{"n_mels": 40, "activation": "quick_gelu", "mlp_ratio": 6, "head_dim": 32, "fused_qkv": true, "qk_norm": true, "moe": "expert_choice", "moe_every": 2, "layers": 8, "width": 384, "positions": "learned", "residual_init": "none", "grad_clip": 0.5, "lr_schedule": "wsd", "weight_decay": 0.1}
Rows from block 5 of a small multi-label audio tagger, named by matrix and row number. Rows with one number within an expert belong to one neuron, the router's apart. Each number is 200 + 20 x the weight over its row's rms, rounded and kept within 0 to 999. All counts start at 0.
After each expert's rows are labels from the 100 clips, of 14976, where the router gives the expert most weight on average: "peak on" is the class under the peak. Only what is clearly more common there than usual is listed. The data: telephone keypad tones over noise or synthetic speech.
# router: router (model.blocks.5.mlp.router.weight, 16x384), inputs 336-383
# up: expert up (model.blocks.5.mlp.up, 16x96x384), inputs 336-383
# down: expert down (model.blocks.5.mlp.down, 16x384x96, transposed), outputs 336-383

# expert 15
router.15,213,157,212,183,238,183,166,191,212,197,218,190,214,212,202,191,196,201,239,153,188,175,204,196,210,204,220,193,185,219,205,218,196,217,179,194,181,199,196,205,135,216,226,204,219,206,215,227
up.0,172,210,182,225,233,166,214,207,177,163,229,205,199,187,187,195,198,192,200,199,198,172,199,192,172,231,196,196,243,202,227,192,170,213,205,174,191,183,193,200,180,208,220,199,184,170,212,215
down.0,167,217,168,211,218,218,217,221,164,212,219,172,187,204,178,211,172,175,194,181,205,195,170,217,168,221,215,214,224,173,234,205,188,226,217,157,174,185,188,212,206,219,180,179,199,211,164,218
up.1,212,191,229,248,200,171,201,221,217,217,196,201,216,210,214,239,199,244,198,234,182,222,168,209,174,192,156,185,225,187,190,218,230,209,236,187,232,207,152,181,184,174,184,167,212,188,185,167
down.1,157,246,165,222,210,209,212,211,163,189,208,184,175,202,168,192,182,183,193,207,196,190,161,200,166,202,216,195,251,158,217,181,182,213,204,152,186,171,173,203,184,205,172,178,185,199,179,197
up.2,205,201,214,234,221,193,177,217,249,204,194,202,198,191,204,199,201,210,200,231,219,192,199,183,192,196,175,177,233,188,199,202,213,199,191,208,199,186,164,204,171,201,198,183,224,171,184,176
down.2,167,198,172,239,202,197,186,193,163,215,185,186,143,182,178,188,169,224,208,189,193,193,164,194,176,189,199,180,242,165,200,196,204,208,219,168,183,180,165,192,185,183,185,191,192,172,190,182
peak on: key "#"

# expert 5
router.5,156,194,219,169,188,189,207,197,196,201,183,193,210,194,196,205,200,169,174,214,128,170,206,216,223,214,206,198,190,215,247,214,182,186,189,219,242,221,190,227,166,206,195,199,179,208,205,229
up.0,187,224,191,202,234,188,162,237,204,197,174,209,211,206,228,237,177,166,203,185,162,232,220,185,228,205,197,198,235,222,197,216,201,204,210,230,177,206,204,206,191,220,193,225,214,180,198,189
down.0,182,259,193,222,222,196,207,192,198,230,177,172,179,194,188,190,159,201,205,213,191,198,173,197,197,182,188,181,265,180,254,190,174,204,193,184,186,190,181,189,218,194,186,182,180,176,188,192
up.1,201,177,190,193,186,198,204,223,158,210,192,211,173,201,197,201,177,172,199,194,180,212,178,206,193,200,160,171,212,169,185,230,181,190,198,180,200,212,164,191,176,209,226,166,207,214,170,198
down.1,183,192,179,211,191,206,208,229,194,212,201,166,169,182,185,197,185,234,170,175,210,150,185,202,173,200,188,209,224,191,164,204,225,189,220,186,167,188,190,189,246,196,191,205,170,207,189,195
up.2,183,188,179,194,180,223,213,206,197,203,225,186,174,219,203,187,196,195,144,232,163,187,180,194,200,195,190,183,198,200,184,240,184,196,187,198,199,196,184,222,172,230,203,204,181,193,212,212
down.2,202,170,198,225,184,160,182,157,195,172,179,182,245,187,186,183,237,218,162,197,179,204,200,189,198,207,174,184,226,205,149,187,189,178,205,201,210,203,188,168,188,179,178,198,183,176,232,170
peak on: key "B"

# expert 9
router.9,203,168,195,155,192,214,191,206,207,209,218,209,164,216,211,191,241,198,214,184,228,224,216,175,207,194,228,209,184,223,175,198,240,206,177,204,224,213,233,219,207,208,181,191,233,193,190,223
up.0,199,192,194,193,195,207,184,227,206,208,196,142,198,211,219,208,178,172,194,202,160,186,227,201,187,191,164,222,192,214,201,188,184,202,218,180,195,199,180,193,175,190,184,185,164,188,205,160
down.0,193,171,218,221,226,219,226,198,199,184,219,236,203,216,211,206,222,209,214,200,206,208,198,222,220,214,207,213,253,205,190,210,230,217,217,204,205,212,204,220,201,201,216,211,212,213,204,210
up.1,191,204,212,224,196,193,213,231,164,251,221,197,228,218,181,169,204,187,196,207,187,247,198,195,163,171,174,234,230,162,196,201,220,192,225,185,204,194,182,183,203,205,188,177,192,208,196,155
down.1,185,184,190,189,211,176,185,209,184,170,182,211,195,180,185,170,207,187,208,223,170,204,183,176,188,165,187,176,190,190,187,180,205,175,208,185,206,193,185,173,187,190,165,194,169,199,184,182
up.2,209,195,199,225,202,220,223,233,202,226,217,199,202,205,181,182,180,196,181,196,151,213,198,220,212,188,173,174,223,182,191,198,225,198,221,173,173,187,168,195,186,139,211,184,215,198,181,149
down.2,169,219,197,197,244,188,225,207,169,232,187,197,173,207,192,208,193,190,200,177,200,217,182,191,204,187,187,178,206,183,185,163,193,213,212,170,199,201,175,189,231,203,202,170,201,186,181,172
peak on: key "9"

# expert 14
router.14,220,184,187,217,198,208,175,220,201,217,191,220,180,203,210,187,219,185,190,181,201,203,217,196,207,194,202,205,187,198,209,199,182,222,155,223,163,200,213,203,196,194,175,181,195,210,207,210
up.0,182,176,183,216,178,180,197,219,166,232,193,210,204,247,203,217,165,237,225,217,197,220,182,212,178,188,195,230,242,152,207,211,219,188,208,188,173,183,230,199,183,214,199,195,230,169,219,203
down.0,189,221,189,180,257,219,199,255,191,247,204,190,186,216,214,209,193,209,188,209,213,223,191,210,199,213,226,198,256,196,225,213,206,235,219,190,201,212,198,205,223,211,195,198,188,194,152,212
up.1,198,185,188,213,178,192,205,177,176,208,213,180,242,202,196,194,168,215,189,231,202,190,154,220,193,198,168,207,232,154,229,221,196,210,212,175,193,158,182,185,201,218,196,244,218,206,203,171
down.1,193,224,190,181,255,202,205,241,205,251,202,193,178,235,193,207,195,192,196,235,211,223,204,217,200,211,196,199,196,206,210,199,199,216,220,207,205,196,211,206,194,215,214,211,196,205,144,212
up.2,168,197,158,179,208,169,168,186,205,194,152,207,224,226,212,220,189,197,203,218,194,220,191,218,182,202,184,184,243,183,199,178,156,198,192,206,215,177,205,178,215,209,191,197,221,183,196,191
down.2,159,231,177,184,237,213,198,215,157,218,196,215,219,231,190,209,192,208,204,202,211,216,167,210,197,213,213,182,228,173,214,198,169,212,177,164,208,210,180,211,201,208,197,182,231,170,165,207
peak on: key "3"

# expert 7
router.7,200,202,223,203,198,219,199,191,222,199,217,177,220,177,203,184,196,222,242,163,207,194,222,204,212,172,224,224,177,233,163,180,199,204,197,199,217,223,224,215,220,202,202,218,197,198,200,225
up.0,171,200,176,203,204,195,197,198,202,204,197,201,196,213,214,198,182,201,182,233,175,203,181,230,191,209,140,192,194,161,215,226,183,176,197,179,178,194,148,210,152,216,201,184,218,171,207,155
down.0,199,178,194,177,161,209,207,197,187,177,190,170,203,166,190,196,170,215,189,215,201,193,187,196,194,194,202,213,228,200,209,203,195,197,144,201,216,204,203,196,167,191,203,208,197,198,236,192
up.1,181,219,192,173,219,199,183,189,206,217,218,174,248,181,183,177,197,213,162,223,194,198,193,236,221,190,189,227,209,221,210,170,195,181,169,197,168,223,185,223,147,180,226,229,208,205,201,194
down.1,188,185,175,168,232,180,181,205,189,202,181,168,191,201,182,189,185,194,180,165,196,187,196,176,182,192,187,184,206,193,195,193,209,185,225,191,211,187,178,175,184,186,185,181,169,189,165,174
up.2,192,223,218,207,174,196,203,212,166,163,220,229,172,180,199,213,232,188,152,207,208,186,201,192,190,176,205,208,234,224,201,215,244,178,218,151,188,183,200,218,174,213,205,195,235,207,177,210
down.2,227,221,228,218,212,214,218,205,228,211,216,198,199,204,221,220,206,210,190,194,217,188,228,217,229,220,224,216,206,232,196,216,214,229,220,224,179,233,221,221,225,219,223,227,200,213,205,222
peak on: key "2"

# expert 12
router.12,230,224,189,180,185,207,212,205,198,195,213,230,219,217,222,196,183,209,199,233,194,218,231,210,208,186,228,204,199,212,178,201,215,220,159,217,183,215,224,207,167,242,184,222,203,188,223,228
up.0,225,202,218,179,192,214,207,213,220,207,184,200,229,217,228,214,205,242,192,205,218,201,231,189,223,231,246,234,193,216,168,196,223,196,203,220,202,233,233,210,184,206,189,185,200,200,207,233
down.0,215,175,214,128,161,217,220,221,217,168,219,180,214,208,218,202,227,201,229,188,212,209,223,211,213,207,216,219,142,216,171,199,235,214,223,215,203,222,213,215,211,208,216,200,208,212,223,211
up.1,196,195,205,193,210,200,174,215,185,224,185,201,206,222,175,190,170,196,171,206,198,184,209,223,206,201,217,211,213,208,201,191,190,199,211,216,192,211,212,222,248,237,209,200,176,212,186,216
down.1,169,214,174,162,192,179,174,217,172,172,185,215,203,179,182,182,180,171,203,243,176,209,170,181,170,182,176,168,172,174,222,185,211,179,203,171,241,173,187,182,236,180,169,177,190,173,199,175
up.2,206,191,215,225,186,177,198,176,209,196,193,216,181,198,214,195,203,198,234,230,197,177,231,192,224,192,213,194,188,214,185,183,215,195,184,231,238,230,225,203,186,215,171,190,196,217,212,239
down.2,252,190,246,210,196,188,222,196,249,208,218,193,205,194,240,207,213,197,208,185,199,209,249,218,245,195,219,227,176,251,196,221,211,215,184,252,206,244,249,213,197,212,233,222,186,224,219,226
peak on: key "3"

# expert 0
router.0,197,203,202,154,199,213,203,205,200,200,224,223,217,203,212,186,211,192,246,179,208,229,210,197,215,214,209,208,190,229,206,190,222,201,146,225,188,220,217,220,172,172,225,214,205,210,203,219
up.0,173,211,218,250,183,214,200,191,209,218,197,215,229,184,194,197,162,182,187,195,198,192,165,190,192,211,197,200,204,209,187,200,205,206,193,197,180,202,163,190,208,202,180,192,204,203,196,205
down.0,170,171,174,151,228,219,209,189,172,204,206,226,221,210,192,210,187,207,193,208,215,201,184,205,177,206,220,209,173,171,187,192,222,228,190,168,196,191,177,213,199,223,177,194,191,208,202,217
up.1,162,217,218,233,224,187,185,229,186,177,229,196,200,181,194,225,219,205,188,191,208,169,192,204,175,209,198,185,245,173,228,185,159,227,223,191,202,163,169,192,208,212,193,193,210,208,191,183
down.1,145,218,166,192,227,192,191,196,161,205,182,196,196,188,179,187,195,211,196,192,191,194,158,202,167,193,177,175,266,157,229,190,207,206,201,156,197,178,163,186,195,196,186,179,175,178,156,173
up.2,174,195,204,245,212,199,195,228,204,199,208,175,183,227,210,196,225,191,161,230,180,167,180,206,183,227,181,208,259,180,199,219,197,184,227,200,196,207,164,167,219,206,210,211,189,222,209,180
down.2,172,214,168,216,220,192,207,223,165,228,191,178,187,212,166,211,184,180,217,196,200,140,169,199,180,202,183,186,231,178,233,194,198,184,214,170,181,188,176,195,185,181,187,190,168,190,173,178
peak on: key "4"

# expert 10
router.10,213,232,221,170,196,212,191,201,217,204,219,215,231,188,217,198,174,207,206,173,216,218,233,195,227,193,214,206,181,225,173,212,241,209,200,226,194,229,235,212,203,191,211,182,198,223,214,228
up.0,192,178,212,229,199,195,196,188,197,173,184,214,186,198,157,188,178,225,229,262,186,203,171,190,193,203,185,174,243,183,196,200,196,199,188,189,209,209,177,172,213,178,195,189,191,206,179,172
down.0,204,206,185,252,188,195,167,208,192,184,197,189,197,193,183,183,171,189,198,231,198,158,203,181,194,177,209,198,266,197,204,200,205,184,189,209,140,186,218,184,177,201,191,186,218,198,183,213
up.1,197,220,229,167,200,196,213,201,182,210,192,177,207,205,211,202,190,205,196,206,212,191,203,183,193,208,196,189,208,206,207,216,201,187,241,215,179,198,212,198,197,225,191,186,165,223,218,195
down.1,207,178,199,189,166,208,205,160,191,185,206,204,200,195,203,203,210,230,205,222,214,184,206,204,210,209,200,210,186,204,146,192,148,193,180,203,213,200,205,206,192,206,199,209,207,209,178,201
up.2,187,214,230,197,210,238,162,163,204,202,195,162,201,207,205,195,184,237,186,228,186,167,194,207,172,182,200,208,222,200,193,199,176,192,201,189,217,201,207,189,214,187,179,223,186,182,224,190
down.2,190,215,188,158,187,195,194,267,195,220,203,241,211,180,193,194,178,199,185,227,198,210,195,186,196,191,182,200,214,203,186,189,184,196,235,209,202,195,187,197,218,191,196,206,204,203,197,199
peak on: key "D"